From a checkpoint of a small contrastive audio-text model: encoder depths [3, 4, 5, 3], 15200 steps.
Rows from block 5 of the text encoder, named by matrix and row number. Rows with one number belong to one attention dimension. Each number is 200 + 30 x the weight over its row's rms, rounded and kept within 0 to 999. All counts start at 0. After the name is the row's rms in percent of the matrix's.
# v: attention value (text_encoder.blocks.5.attn.v.weight, 256x256), inputs 0-127
# proj: attention output (text_encoder.blocks.5.attn.proj.weight, 256x256, transposed), outputs 0-127
v.106,090,145,209,230,232,215,184,261,178,205,193,196,225,192,215,225,200,136,191,181,145,223,232,164,216,221,225,212,177,205,144,225,148,205,199,209,178,218,250,195,224,179,234,142,238,162,166,221,171,192,212,235,230,253,201,223,207,170,172,186,231,198,176,144,164,167,193,157,197,289,216,236,159,191,196,269,229,195,219,165,198,184,235,192,173,182,210,116,192,252,189,212,212,249,162,249,226,172,182,228,212,199,223,235,242,144,233,156,198,224,222,213,233,166,141,159,262,200,208,213,204,178,199,159,224,231,204,202,211
proj.106,087,165,212,213,164,204,236,184,192,219,142,220,171,188,169,206,196,207,193,142,213,158,214,196,200,210,237,169,212,152,170,202,199,249,182,208,228,191,170,247,191,225,185,224,188,241,230,217,209,227,151,176,190,157,206,152,166,159,227,199,216,161,203,214,198,153,173,198,253,232,174,164,210,137,199,242,247,220,208,183,206,255,217,156,192,180,159,218,222,180,229,266,190,170,240,201,206,212,226,190,209,200,181,199,161,226,164,272,197,168,150,187,213,189,241,188,222,215,220,204,218,261,158,170,162,159,238,220,219
v.107,090,169,210,217,216,242,192,218,229,224,183,217,237,183,232,231,201,106,210,188,239,206,171,145,208,216,260,231,131,260,225,234,229,207,221,191,190,212,190,172,195,202,243,217,195,133,219,215,185,192,111,225,193,230,151,202,206,203,180,166,221,200,216,210,186,187,207,239,203,163,216,224,191,165,247,234,212,225,231,236,198,211,184,219,217,203,206,182,180,141,156,244,221,175,216,209,138,160,160,175,244,214,151,194,239,216,182,180,133,200,193,195,185,155,212,197,218,222,172,202,189,201,188,169,247,187,252,161,185
proj.107,089,171,248,222,183,231,209,177,150,155,190,244,225,193,175,173,218,207,162,232,226,239,223,177,231,208,209,224,267,173,165,214,208,218,223,120,221,231,249,185,210,203,179,212,173,235,219,190,237,202,244,189,195,165,211,171,171,210,229,183,206,202,221,221,194,218,186,191,241,218,232,162,214,167,168,159,225,158,220,198,194,172,200,161,186,153,235,163,252,231,208,144,174,201,237,214,191,166,208,200,159,207,250,201,210,167,183,206,155,182,192,206,154,262,173,195,168,188,177,195,195,191,203,211,224,168,199,220,178
v.108,091,235,237,154,238,201,224,199,167,240,187,202,192,192,190,188,177,137,168,196,164,224,247,213,186,218,197,185,184,162,255,185,208,208,158,209,170,190,219,211,211,199,205,161,188,208,164,232,168,149,218,254,172,197,150,149,204,199,182,228,229,192,185,228,196,172,171,177,189,211,192,193,215,173,179,179,181,231,201,189,192,263,209,169,229,199,231,124,207,232,190,167,130,181,192,174,234,241,207,129,176,220,223,187,161,169,190,257,175,207,264,206,205,199,157,227,199,193,190,217,217,212,242,161,139,162,212,209,205
proj.108,088,223,218,206,194,168,185,156,227,191,154,184,188,197,241,204,230,223,149,170,176,217,216,207,178,204,253,181,219,266,175,237,173,181,244,250,167,152,193,201,211,185,154,205,158,176,195,158,207,208,145,194,160,142,180,222,212,203,226,179,215,185,140,191,225,158,210,205,140,178,233,224,246,185,213,226,214,185,144,159,238,185,201,222,214,153,230,171,225,194,164,241,236,272,198,239,172,187,107,171,174,180,192,258,216,202,214,190,191,226,202,229,205,192,214,178,185,186,212,190,218,228,178,168,178,233,208,199,190
v.109,094,141,215,231,185,217,127,230,202,237,194,215,156,171,205,171,189,210,277,230,140,257,198,176,162,286,219,216,259,192,154,208,201,199,188,149,173,209,213,219,186,261,169,160,194,202,177,231,223,155,265,212,194,185,189,181,204,169,205,185,179,151,213,194,195,210,189,194,171,197,253,198,258,202,206,221,193,142,155,169,238,193,268,172,181,203,205,247,178,217,220,184,177,226,207,189,220,176,248,177,164,202,245,228,214,212,205,234,186,135,181,210,200,207,216,213,191,176,184,136,267,228,209,244,194,195,211,209,180
proj.109,099,191,167,225,194,187,193,164,222,199,189,158,201,156,221,199,201,233,167,175,242,243,171,226,150,203,173,206,160,181,236,205,169,214,230,199,236,162,170,192,182,185,208,224,173,181,206,190,217,240,155,251,207,225,186,202,221,202,222,149,247,193,161,220,195,138,198,185,205,182,199,204,141,189,167,220,197,205,229,169,187,209,200,167,163,228,222,186,233,231,232,185,170,170,197,201,200,194,146,184,176,201,224,232,153,234,190,223,227,267,228,157,241,189,165,182,203,208,201,185,190,217,211,197,237,181,200,213,191
v.110,081,237,196,212,184,163,181,135,148,214,183,209,173,237,209,211,243,191,213,218,211,211,253,240,186,282,189,180,190,213,178,231,190,218,204,249,186,181,182,154,223,205,213,134,275,169,181,204,216,233,202,151,215,210,166,229,187,229,218,220,210,224,218,172,169,212,197,224,186,211,217,199,208,173,254,175,177,195,189,241,199,243,259,195,157,271,200,208,165,158,173,208,251,228,169,214,189,219,177,163,157,233,190,257,198,193,191,157,235,198,233,263,183,258,215,236,216,194,228,250,225,207,148,220,200,214,198,195,150
proj.110,075,214,221,255,198,199,162,230,215,226,173,195,180,161,179,191,184,208,228,160,191,200,203,195,202,141,131,198,202,215,195,210,235,214,245,210,189,234,177,222,204,140,227,252,153,234,157,163,199,164,101,256,233,215,165,195,178,212,220,226,215,156,200,176,255,177,217,207,209,197,220,234,212,187,162,204,149,193,218,207,263,208,198,188,198,175,205,174,246,230,217,236,137,234,218,234,206,205,210,227,168,187,231,212,236,213,200,170,212,231,203,175,162,170,206,213,260,210,221,208,162,198,221,194,167,130,210,211,211
v.111,083,218,177,155,180,211,153,138,231,253,212,185,161,195,183,203,201,216,212,206,164,166,150,214,184,175,231,187,166,205,170,246,259,197,166,175,240,181,177,159,185,161,158,175,216,270,204,210,218,193,215,250,259,194,214,118,195,229,186,217,173,203,245,182,203,180,211,238,205,212,250,192,134,210,207,213,262,223,140,187,195,217,151,217,198,180,219,207,203,174,210,239,173,234,184,190,158,211,229,208,240,180,195,188,191,212,197,162,202,143,216,213,211,163,260,206,173,216,228,281,205,188,255,205,241,224,182,248,147
proj.111,088,164,244,229,195,210,166,235,160,145,157,200,179,188,153,185,188,238,189,190,158,230,169,165,194,217,126,179,218,164,241,204,230,214,145,167,221,208,195,227,203,176,166,187,175,164,191,186,238,174,211,181,249,157,239,208,253,189,216,209,198,217,122,153,194,236,190,231,219,224,129,184,207,229,178,154,206,204,183,243,243,181,172,200,195,255,219,228,160,208,239,164,175,236,148,218,167,200,177,199,139,189,189,247,163,193,222,242,219,230,200,220,146,243,170,207,183,184,156,221,190,210,182,163,193,178,184,170,217
v.112,096,249,189,164,232,207,194,253,175,235,174,190,211,208,204,245,186,167,200,167,215,177,190,166,229,252,220,242,198,144,167,166,191,111,252,195,238,152,211,262,228,219,212,157,187,196,199,185,155,137,195,173,177,175,135,207,225,176,218,206,195,228,231,157,212,244,235,253,288,173,231,221,145,234,188,192,185,180,211,220,233,247,257,181,186,170,151,181,250,190,201,225,191,217,169,187,217,203,214,150,147,213,237,224,263,199,258,203,221,213,207,240,223,200,216,153,216,198,179,220,270,195,203,206,171,216,172,220,233
proj.112,101,193,198,187,195,217,244,171,234,184,264,230,169,195,188,214,188,156,197,217,199,225,232,213,158,144,199,219,209,263,164,158,132,204,195,231,187,191,218,264,197,166,169,228,267,191,195,226,195,194,223,196,174,256,209,198,174,230,166,257,206,196,170,183,224,129,153,195,162,219,213,210,200,241,186,239,205,217,224,183,215,171,241,173,219,181,94,209,192,220,225,173,227,199,208,196,153,229,219,215,212,175,202,243,183,182,241,175,184,189,221,212,230,179,228,234,235,202,210,213,185,207,209,198,200,180,274,273,226
v.113,097,179,255,221,187,206,226,207,172,198,202,204,216,204,303,202,220,193,224,142,234,284,215,194,203,202,197,212,203,217,188,215,167,192,227,208,140,154,217,169,198,199,231,177,194,176,146,137,147,263,228,234,253,158,214,221,142,185,248,140,234,171,199,170,203,189,250,204,218,184,195,180,234,133,257,190,220,191,221,224,204,200,224,233,186,201,191,194,167,210,217,184,243,188,201,177,200,209,208,169,181,220,217,231,149,202,159,196,269,273,229,252,158,146,155,199,204,214,189,215,216,188,233,224,189,235,214,173,176
proj.113,099,232,199,167,184,224,218,227,262,255,218,191,201,198,245,220,188,162,232,176,215,191,176,218,222,160,242,164,218,238,209,185,201,229,223,231,186,224,205,197,207,165,211,204,200,218,151,206,201,190,179,254,207,233,167,166,236,239,210,248,157,243,219,210,205,200,133,248,184,180,212,174,166,185,206,177,193,196,231,247,182,204,252,161,205,128,204,223,167,221,205,176,197,200,233,188,235,259,122,226,207,198,219,161,283,187,150,161,192,156,145,145,224,169,271,171,273,183,233,217,219,194,150,187,171,212,193,187,187
v.114,095,168,221,206,194,168,203,209,179,224,222,208,194,143,253,178,203,193,206,191,150,175,223,205,187,198,177,217,220,278,210,191,204,225,150,171,189,162,205,162,153,250,247,207,185,199,207,215,219,174,237,192,224,232,264,171,213,217,169,191,180,216,264,175,187,202,267,191,160,219,233,181,206,179,173,203,210,181,215,230,197,240,159,189,220,179,200,263,224,206,258,172,183,187,230,168,220,154,192,236,175,190,233,186,229,257,194,151,172,270,238,177,163,154,193,245,179,170,182,190,205,232,204,235,197,211,187,223,181
proj.114,088,221,212,223,207,175,209,211,212,197,217,179,246,163,245,206,196,152,178,167,201,190,196,263,249,235,193,209,216,169,185,180,196,215,264,230,192,182,223,190,199,265,158,264,155,183,159,233,200,183,198,197,217,190,188,147,220,158,198,163,197,239,200,263,213,217,224,228,186,203,185,152,152,181,245,165,262,203,150,161,166,247,179,112,222,194,211,218,192,124,167,153,156,221,176,186,191,193,195,239,186,208,179,185,139,242,210,222,233,226,219,197,257,176,204,169,148,194,165,174,269,128,193,161,172,225,182,141,181
v.115,086,267,215,241,203,164,179,199,206,220,176,208,229,174,249,177,205,164,208,246,183,176,154,267,156,217,172,206,183,161,208,211,199,163,173,206,183,194,210,172,206,188,176,226,100,229,220,192,246,228,271,195,195,166,179,195,196,152,229,168,229,226,176,233,197,221,173,229,197,224,220,128,137,177,201,157,234,225,164,196,186,186,285,166,216,210,239,160,159,204,191,217,192,188,158,182,187,184,187,204,224,192,261,216,208,249,179,193,223,239,244,210,160,217,184,187,168,211,228,222,183,215,259,226,188,180,168,165,179
proj.115,090,174,201,207,185,208,129,233,222,225,205,155,168,251,250,180,198,259,164,165,184,159,224,211,203,179,205,204,182,232,194,225,203,228,170,267,172,201,203,197,229,197,228,235,224,149,177,196,137,130,185,192,197,181,166,263,220,164,206,197,193,158,159,193,176,230,192,270,128,216,206,215,242,195,209,146,183,194,190,185,155,198,196,272,167,182,233,195,224,210,207,180,202,251,209,191,190,187,154,232,183,216,202,178,183,199,170,164,226,205,188,229,184,147,249,192,236,169,194,191,232,208,215,196,206,207,213,184,173
v.116,085,206,159,233,219,206,196,233,132,189,218,205,236,246,223,212,218,215,218,204,205,232,137,221,172,216,208,238,202,214,157,230,145,160,258,188,202,182,205,210,166,154,137,239,132,161,181,215,180,212,192,212,156,228,236,245,222,140,211,226,186,214,173,242,187,204,174,199,210,233,159,182,137,208,249,199,255,239,186,218,188,187,198,223,211,200,194,210,168,244,184,172,185,241,220,172,179,180,201,196,185,215,231,206,212,203,278,191,196,225,184,277,191,154,192,179,154,216,187,202,250,174,195,209,132,245,189,245,224
proj.116,089,236,260,184,204,211,198,200,226,152,168,184,218,228,204,212,215,233,208,185,199,216,246,193,168,198,185,220,150,216,220,205,200,183,188,169,237,186,205,211,222,239,190,181,195,203,248,208,173,215,158,229,211,165,209,203,211,203,233,202,155,231,133,230,200,192,156,244,184,210,202,189,219,183,165,191,230,132,227,190,241,162,179,203,200,158,226,215,253,208,224,231,198,217,253,230,146,161,200,155,216,180,181,173,225,182,245,246,191,151,251,205,202,212,192,179,237,203,235,145,203,185,198,181,240,208,222,236,203
v.117,083,213,224,138,204,194,232,251,232,195,150,199,217,227,241,270,168,158,177,174,180,215,169,202,169,201,185,252,184,180,265,205,174,213,194,180,153,209,152,192,156,227,182,243,243,160,185,240,176,237,217,202,240,204,199,220,193,221,230,164,197,185,187,292,241,222,196,225,174,204,152,207,220,201,183,197,161,206,204,194,205,225,217,137,212,170,209,173,191,134,149,185,180,237,217,118,140,211,198,263,266,195,221,204,238,183,183,239,197,158,205,187,163,175,194,230,221,207,182,214,209,232,160,227,251,213,205,140,201
proj.117,084,198,215,214,229,160,201,211,165,203,203,179,158,191,178,218,208,200,211,213,171,178,164,235,199,230,186,182,221,226,197,152,204,200,168,225,148,215,214,156,188,169,208,165,149,213,246,255,152,138,229,176,156,199,201,269,170,194,180,198,223,223,198,181,153,206,210,191,241,203,202,192,202,208,196,178,188,161,241,190,194,157,207,231,209,155,197,222,210,177,181,177,204,199,150,201,233,187,256,218,204,185,165,199,219,190,210,150,229,174,222,229,207,183,204,196,187,214,201,128,160,244,186,261,203,206,187,185,239
v.118,090,195,158,224,153,191,168,230,203,161,209,211,232,186,187,133,254,212,269,236,172,186,204,180,206,211,160,223,205,185,202,184,217,232,168,217,213,223,160,208,184,231,175,234,188,275,195,171,169,231,233,274,238,168,250,178,175,175,177,194,182,180,252,225,172,193,190,166,175,140,162,169,168,251,226,176,188,199,208,217,180,204,158,244,175,174,192,167,213,219,203,189,192,164,198,213,212,196,205,167,139,175,152,248,184,156,202,230,187,199,167,212,159,189,149,193,201,245,138,185,193,222,240,169,265,239,224,221,229
proj.118,089,198,175,231,192,180,193,166,182,170,178,173,203,209,260,243,181,208,148,171,159,218,212,161,216,254,165,213,149,217,268,180,212,174,248,181,226,212,173,232,163,162,183,160,245,208,224,150,215,173,204,183,203,178,205,224,282,163,255,194,188,228,187,209,168,202,215,217,241,218,173,226,141,218,218,188,187,204,197,192,186,214,149,188,197,238,238,253,189,186,181,169,229,208,214,228,163,161,137,219,174,198,262,190,202,180,201,162,190,202,173,206,225,185,225,240,215,174,274,169,175,240,187,222,191,220,186,218,185
v.119,084,150,216,193,214,207,192,159,194,190,221,202,197,173,191,167,234,204,165,133,235,226,211,191,157,230,242,233,193,214,219,209,226,246,162,210,188,250,168,142,186,194,229,196,160,177,244,171,193,189,162,190,196,181,189,166,215,252,247,166,220,224,211,207,166,189,212,155,160,181,206,193,219,228,225,208,217,219,208,178,177,153,211,156,144,212,208,209,177,139,276,197,153,187,263,205,263,223,206,205,220,220,154,206,191,214,214,167,225,159,190,255,177,194,250,137,228,182,194,169,220,203,201,149,186,223,250,181,196
proj.119,082,219,194,191,210,153,193,154,173,263,219,220,165,198,150,184,197,180,215,232,189,256,160,212,215,197,245,200,242,203,196,198,188,154,257,167,168,201,175,188,219,186,151,196,222,184,149,148,215,226,173,244,183,195,162,209,187,196,141,225,156,161,228,225,231,240,213,170,168,221,201,175,196,234,197,187,158,175,194,241,244,192,140,175,235,199,268,162,228,265,160,217,164,163,241,174,164,232,172,275,153,150,206,178,225,174,187,196,199,223,247,215,209,177,171,193,214,193,197,198,243,208,176,212,155,237,218,192,179
v.120,090,196,270,152,153,173,181,236,249,175,158,170,224,206,237,160,180,294,209,139,168,179,226,218,217,195,205,220,223,190,253,307,201,212,209,193,202,192,159,195,176,176,221,199,189,230,160,165,174,193,178,209,169,223,208,152,233,223,188,178,204,238,193,258,230,189,228,221,156,139,226,166,208,219,204,249,177,218,199,171,155,254,217,217,223,184,229,214,186,163,194,184,188,180,219,219,239,195,241,226,227,170,180,207,221,209,239,170,180,174,160,215,193,209,210,196,240,145,182,197,139,210,193,179,193,134,163,232,231
proj.120,093,228,156,242,221,185,229,232,195,205,231,158,212,162,172,202,218,211,216,212,192,207,155,246,214,214,186,214,205,212,210,243,251,176,203,192,240,243,209,186,179,217,158,232,251,152,212,187,125,232,174,201,182,164,166,184,209,230,166,175,233,255,186,202,143,230,187,211,207,195,262,194,192,181,231,193,241,221,182,152,159,203,235,219,220,219,272,189,190,185,187,215,163,177,191,209,167,196,195,221,156,218,156,208,221,165,149,239,202,190,220,173,187,185,236,262,175,219,165,270,232,170,193,176,175,279,204,162,145
v.121,089,167,267,189,223,173,209,227,197,204,164,158,190,214,179,283,181,181,149,125,189,248,199,292,200,192,209,151,186,219,228,176,192,236,230,184,149,229,175,183,223,202,216,175,179,163,220,198,192,196,163,178,159,182,158,206,199,168,196,248,250,224,136,216,198,174,186,211,148,214,189,147,232,206,157,198,231,181,130,189,203,227,212,174,222,251,209,242,179,212,208,165,180,172,226,249,209,239,200,210,183,216,206,147,261,202,199,207,223,225,259,237,155,157,186,144,212,201,184,262,229,137,178,226,197,175,195,200,204
proj.121,090,223,185,149,209,187,242,260,276,247,216,216,213,214,209,150,201,204,194,238,167,232,192,206,242,161,234,200,217,172,123,182,219,128,163,190,226,241,244,180,176,173,223,166,213,234,165,196,244,237,157,198,187,203,183,186,179,231,242,211,196,217,213,191,207,162,206,186,180,203,191,214,235,232,224,151,207,146,265,194,192,201,220,244,206,167,208,121,207,198,187,235,208,184,245,206,218,178,209,207,211,224,197,178,210,203,144,196,166,229,185,205,160,192,139,197,203,201,183,197,195,228,214,261,210,206,271,152,170
v.122,096,158,170,217,196,233,174,190,261,238,180,238,230,208,163,193,181,151,153,156,222,207,155,197,186,190,229,162,228,219,224,192,181,154,223,217,186,201,175,188,179,244,255,239,218,163,172,195,219,200,209,183,155,218,151,253,222,177,260,178,256,172,147,183,166,215,230,239,235,175,228,228,209,148,228,262,205,169,197,198,174,245,173,114,227,225,206,220,221,193,191,153,171,173,168,221,198,211,176,211,245,154,219,153,195,197,203,201,222,240,261,180,161,156,225,220,206,188,186,261,188,184,180,227,206,217,144,204,201
proj.122,098,205,249,177,215,197,202,231,184,178,221,205,184,230,182,209,194,236,198,136,195,161,216,238,253,174,257,228,200,199,167,212,155,199,123,211,207,201,239,136,204,230,174,252,185,225,229,215,207,188,186,191,195,194,176,197,149,196,193,206,184,234,228,184,209,223,171,256,142,264,179,180,205,218,219,142,200,219,171,178,206,236,227,204,227,183,171,150,236,181,187,212,188,266,235,195,215,216,204,167,140,208,194,202,222,217,161,150,195,190,216,232,175,198,168,202,196,152,208,145,215,267,173,255,182,183,215,190,194
v.123,090,229,150,202,224,172,165,234,184,192,236,219,251,174,201,222,216,224,120,201,229,218,196,174,196,259,172,116,225,203,107,172,198,178,264,219,179,170,234,162,171,215,179,129,210,206,199,198,159,216,172,199,179,205,188,232,217,199,187,225,143,155,209,236,222,179,217,239,225,235,186,182,187,228,209,174,225,211,241,217,216,215,133,205,240,207,209,217,185,212,166,217,156,198,189,192,203,163,187,171,159,182,251,199,209,189,269,246,186,228,210,199,223,193,225,203,178,245,158,246,214,234,201,192,207,216,243,178,219
proj.123,090,188,263,207,190,208,207,223,180,211,187,225,185,225,211,167,179,214,251,179,129,186,236,178,241,219,154,222,240,166,233,170,238,260,166,207,158,174,138,246,225,190,224,186,207,246,217,191,236,214,212,186,225,205,236,247,191,210,239,194,147,191,195,208,221,190,201,275,248,201,210,230,160,217,201,171,183,206,186,183,202,194,234,178,156,205,179,270,169,140,188,203,168,141,141,183,182,168,241,215,184,194,135,234,225,200,225,208,182,182,183,196,216,145,168,217,215,146,201,191,106,182,211,211,202,207,239,160,175
v.124,092,142,129,193,193,233,195,198,225,199,208,229,199,210,251,180,184,229,270,208,214,157,284,197,173,185,178,195,174,185,118,190,162,245,162,131,215,203,186,190,249,218,145,242,165,226,180,195,175,167,169,222,217,199,230,211,245,161,201,182,167,151,219,224,172,224,207,222,202,214,216,203,172,184,230,195,220,189,204,205,161,177,196,272,244,181,210,214,200,212,239,164,200,245,158,131,174,212,172,261,168,208,238,246,181,151,180,176,227,194,150,189,203,215,224,246,205,203,216,154,164,229,214,133,210,214,181,214,295
proj.124,089,169,170,227,174,208,191,154,175,196,209,168,221,240,185,208,204,182,193,158,182,188,205,214,141,236,152,203,117,216,222,239,198,178,186,211,168,203,191,240,231,200,204,208,180,252,215,189,204,182,217,229,241,214,173,201,211,210,215,210,211,229,214,165,247,165,169,187,218,199,122,169,211,178,188,166,210,212,244,229,204,217,168,169,190,230,263,238,178,174,161,201,188,168,209,193,171,189,224,167,211,191,250,220,173,199,253,222,236,251,191,215,194,222,188,180,222,240,212,159,211,163,240,170,180,224,139,206,171
v.125,092,202,198,209,195,184,154,228,225,214,173,194,205,222,206,204,208,183,177,173,152,191,213,218,239,162,218,202,141,187,174,138,180,247,258,203,195,180,108,234,200,235,183,173,210,241,215,195,205,233,152,188,183,211,218,199,200,210,180,157,229,210,190,168,173,201,154,174,210,216,182,244,221,232,210,214,210,167,197,213,170,238,218,212,220,225,249,231,178,207,223,271,207,219,223,195,209,228,210,204,172,222,190,150,209,167,164,140,178,256,238,220,239,163,132,138,204,177,170,240,206,208,187,200,202,231,188,201,163
proj.125,096,237,188,202,214,160,294,228,245,239,191,166,167,192,152,177,222,186,217,208,246,192,212,197,151,201,236,202,231,295,172,215,245,196,215,219,198,198,231,196,175,196,227,215,236,233,205,198,212,195,184,260,181,214,177,182,177,168,174,241,207,209,198,245,204,198,177,223,204,176,197,200,252,227,128,172,202,188,196,133,219,184,209,183,224,205,228,204,249,169,231,206,195,213,190,151,173,155,202,193,257,179,204,200,157,228,233,214,245,194,202,212,209,209,222,231,220,211,228,248,234,185,233,170,189,241,179,165,170
v.126,088,223,226,255,198,208,227,176,209,229,222,190,170,193,215,256,240,187,210,189,210,188,162,198,207,166,177,131,223,212,238,216,201,196,197,234,225,206,170,143,129,180,201,210,233,215,235,238,196,208,197,193,195,181,138,178,179,206,198,219,212,263,221,218,146,146,226,179,192,141,199,156,238,177,207,231,223,187,196,172,175,152,171,216,211,230,195,201,165,138,236,225,161,219,240,139,209,147,171,147,196,172,190,196,236,183,152,260,184,128,165,235,198,243,233,181,271,200,208,158,229,220,172,165,222,225,251,171,183
proj.126,090,206,234,196,184,205,157,208,178,206,164,251,206,228,208,164,186,218,166,201,199,190,159,181,229,209,184,201,162,252,213,181,185,181,204,208,203,259,184,184,238,149,212,140,138,207,205,154,139,207,136,157,192,115,217,217,179,198,229,182,160,215,231,205,215,203,232,224,256,212,187,206,196,201,189,212,157,232,175,227,184,188,151,237,173,139,253,187,158,233,169,197,194,237,226,267,183,206,260,157,200,188,214,233,239,197,190,196,203,246,212,213,175,180,191,220,171,199,196,243,156,156,216,203,178,225,213,212,207
v.127,091,200,195,201,216,197,153,201,212,163,205,223,173,103,206,221,211,156,197,208,209,258,190,144,211,155,186,156,199,251,177,254,188,231,229,243,206,171,220,180,191,217,239,186,199,230,185,282,205,187,134,169,152,166,207,194,179,187,181,218,236,209,180,169,135,187,196,211,187,239,173,218,168,170,188,205,186,174,211,243,239,208,223,199,218,193,213,176,171,215,221,198,224,157,204,196,188,105,192,229,210,239,190,192,161,240,184,195,157,160,208,172,222,173,187,197,161,183,163,181,239,230,172,174,216,154,174,250,192
proj.127,097,184,163,196,175,224,176,158,171,209,196,176,228,227,212,193,211,212,174,184,235,224,225,203,202,184,201,198,192,150,172,194,208,160,217,215,230,193,202,167,208,196,147,195,159,180,212,262,162,175,179,215,228,218,178,179,216,190,159,164,191,211,232,193,191,209,207,221,155,186,226,189,275,191,232,186,178,256,212,208,215,238,191,224,175,219,153,188,257,174,177,246,212,189,207,189,215,193,220,168,178,172,251,180,188,139,218,260,202,228,206,222,181,206,150,214,188,155,177,180,211,152,188,208,190,188,236,187,224
v.128,126,141,192,181,198,208,195,246,210,154,173,193,187,219,296,186,212,229,211,240,206,160,161,246,209,217,255,229,188,193,230,198,191,257,159,194,211,197,191,171,236,236,215,223,171,211,207,213,148,176,220,223,204,160,189,198,215,186,207,199,175,213,244,173,175,222,93,167,222,212,256,189,203,201,176,197,201,217,196,222,176,148,194,206,188,124,138,189,245,159,197,223,168,236,160,185,228,189,220,187,249,284,199,216,233,178,220,168,172,228,232,207,220,196,209,238,222,238,194,198,199,209,209,171,173,198,185,225,226
proj.128,115,173,191,190,218,177,239,185,198,164,211,244,201,202,203,214,177,224,207,223,227,160,183,187,191,144,192,192,280,195,197,171,195,186,187,232,222,228,181,227,188,243,191,191,191,244,156,205,210,188,191,199,164,226,193,182,232,151,175,244,209,176,208,172,171,235,370,191,254,158,173,176,209,149,168,279,222,179,176,180,230,204,228,197,210,264,251,198,189,191,196,230,163,232,212,222,205,170,234,211,158,207,228,198,193,212,221,180,179,181,254,198,173,149,163,213,165,205,214,228,203,199,213,204,245,197,239,169,194
v.129,101,221,198,237,244,142,202,209,206,184,197,221,241,192,200,192,223,183,210,251,201,172,128,204,140,165,238,203,214,162,203,183,184,248,124,211,168,234,250,213,210,202,209,197,212,216,191,190,162,204,219,171,195,210,186,164,177,171,220,223,149,235,245,219,182,212,241,181,182,238,240,262,180,169,191,203,245,176,216,202,185,230,210,188,180,202,254,186,176,253,138,192,220,222,192,236,164,213,186,192,235,149,237,194,216,193,177,172,195,197,189,140,223,214,200,154,248,210,214,186,156,213,126,220,252,194,140,219,184
proj.129,103,188,209,213,193,190,233,226,195,212,135,168,184,186,243,246,206,177,177,183,250,176,274,166,224,197,166,227,220,190,216,205,190,271,248,161,221,239,211,151,197,207,251,224,184,192,205,165,202,201,254,198,192,151,218,199,174,189,202,190,261,208,174,195,191,132,216,236,175,183,197,230,226,236,144,176,177,183,194,187,176,211,155,256,213,217,112,199,217,114,212,204,252,183,198,168,188,241,125,233,178,207,191,188,285,194,202,205,236,234,204,191,118,168,185,202,226,174,181,177,179,217,191,258,218,208,185,154,191
v.130,107,211,201,208,180,180,210,265,175,189,217,193,226,195,252,193,209,183,214,220,184,186,187,189,234,165,212,145,140,199,189,164,243,236,197,196,163,207,253,229,230,168,179,178,201,233,235,184,173,223,140,180,152,146,183,220,224,220,185,193,199,167,200,229,204,160,221,173,127,214,237,178,174,201,174,204,210,143,170,219,177,237,180,202,213,252,226,174,197,263,234,239,187,236,190,168,214,185,173,212,236,249,226,208,188,192,152,262,237,207,192,199,211,199,217,291,138,192,198,221,170,178,161,186,207,167,190,245,180
proj.130,110,254,186,158,205,234,172,260,213,175,217,111,198,191,234,202,204,206,223,226,230,172,223,158,172,220,168,242,223,207,221,218,132,151,196,187,233,148,180,200,205,205,224,190,204,255,190,273,212,212,189,240,185,206,253,178,188,194,216,204,185,208,187,222,183,232,201,264,234,190,193,201,231,198,196,191,222,187,248,251,196,183,204,194,183,186,169,214,199,236,211,275,220,179,193,180,223,241,173,170,239,184,175,253,222,232,209,215,208,248,232,172,191,247,178,138,238,216,263,154,219,193,159,198,217,257,194,171,185
v.131,103,218,129,166,221,224,236,276,230,271,203,167,230,212,220,202,213,192,174,261,244,185,225,291,188,252,193,222,187,194,174,210,218,234,228,176,196,185,206,164,211,182,201,181,218,175,218,183,207,220,228,173,228,229,195,234,244,201,116,160,192,222,161,158,179,213,182,223,214,189,144,190,205,181,207,250,111,190,189,229,177,192,185,220,267,250,201,173,176,196,196,173,180,201,181,202,191,234,209,172,176,173,153,185,206,207,226,158,165,209,154,197,240,271,155,196,193,240,163,182,214,153,177,154,234,273,194,230,174
proj.131,105,172,230,192,200,153,158,199,203,189,207,245,160,207,223,196,196,202,207,148,235,290,189,150,134,158,234,218,138,225,240,210,213,173,200,205,190,184,172,191,178,159,224,230,165,234,197,205,222,175,241,193,160,123,191,204,190,249,231,227,198,235,239,178,183,207,197,167,232,200,201,202,213,213,176,172,216,179,262,205,202,207,236,230,196,187,164,174,191,220,207,195,132,257,127,167,190,193,214,231,173,200,161,259,244,209,217,242,176,209,207,214,174,189,130,216,235,201,226,169,170,233,176,171,178,240,229,191,214
v.132,096,209,150,137,229,193,187,158,227,176,238,176,184,215,265,222,180,247,186,181,247,193,175,258,257,165,187,241,216,144,206,186,213,224,190,219,184,200,171,167,206,142,146,177,213,215,144,198,224,160,189,235,175,193,200,187,143,159,230,155,214,248,225,152,200,160,207,193,197,209,200,173,165,198,203,243,229,167,223,241,269,206,232,176,153,224,181,182,214,154,226,181,234,241,227,200,200,216,182,177,193,196,170,193,225,226,224,197,247,188,200,223,178,260,194,154,195,216,209,231,200,171,211,213,173,234,170,199,172
proj.132,098,170,237,180,213,229,221,199,258,167,190,219,181,233,208,190,189,191,225,222,179,196,198,240,240,220,207,195,187,216,213,184,222,142,194,171,232,212,224,180,210,211,218,240,199,144,263,196,161,197,198,202,218,168,188,188,252,211,217,187,210,194,247,217,180,203,166,214,190,152,197,226,175,272,225,242,209,190,177,173,205,189,254,207,212,200,189,203,232,221,147,206,147,238,195,205,198,196,203,189,172,195,219,186,199,207,201,217,155,216,160,213,182,103,201,207,218,197,155,162,175,228,239,187,158,237,207,207,222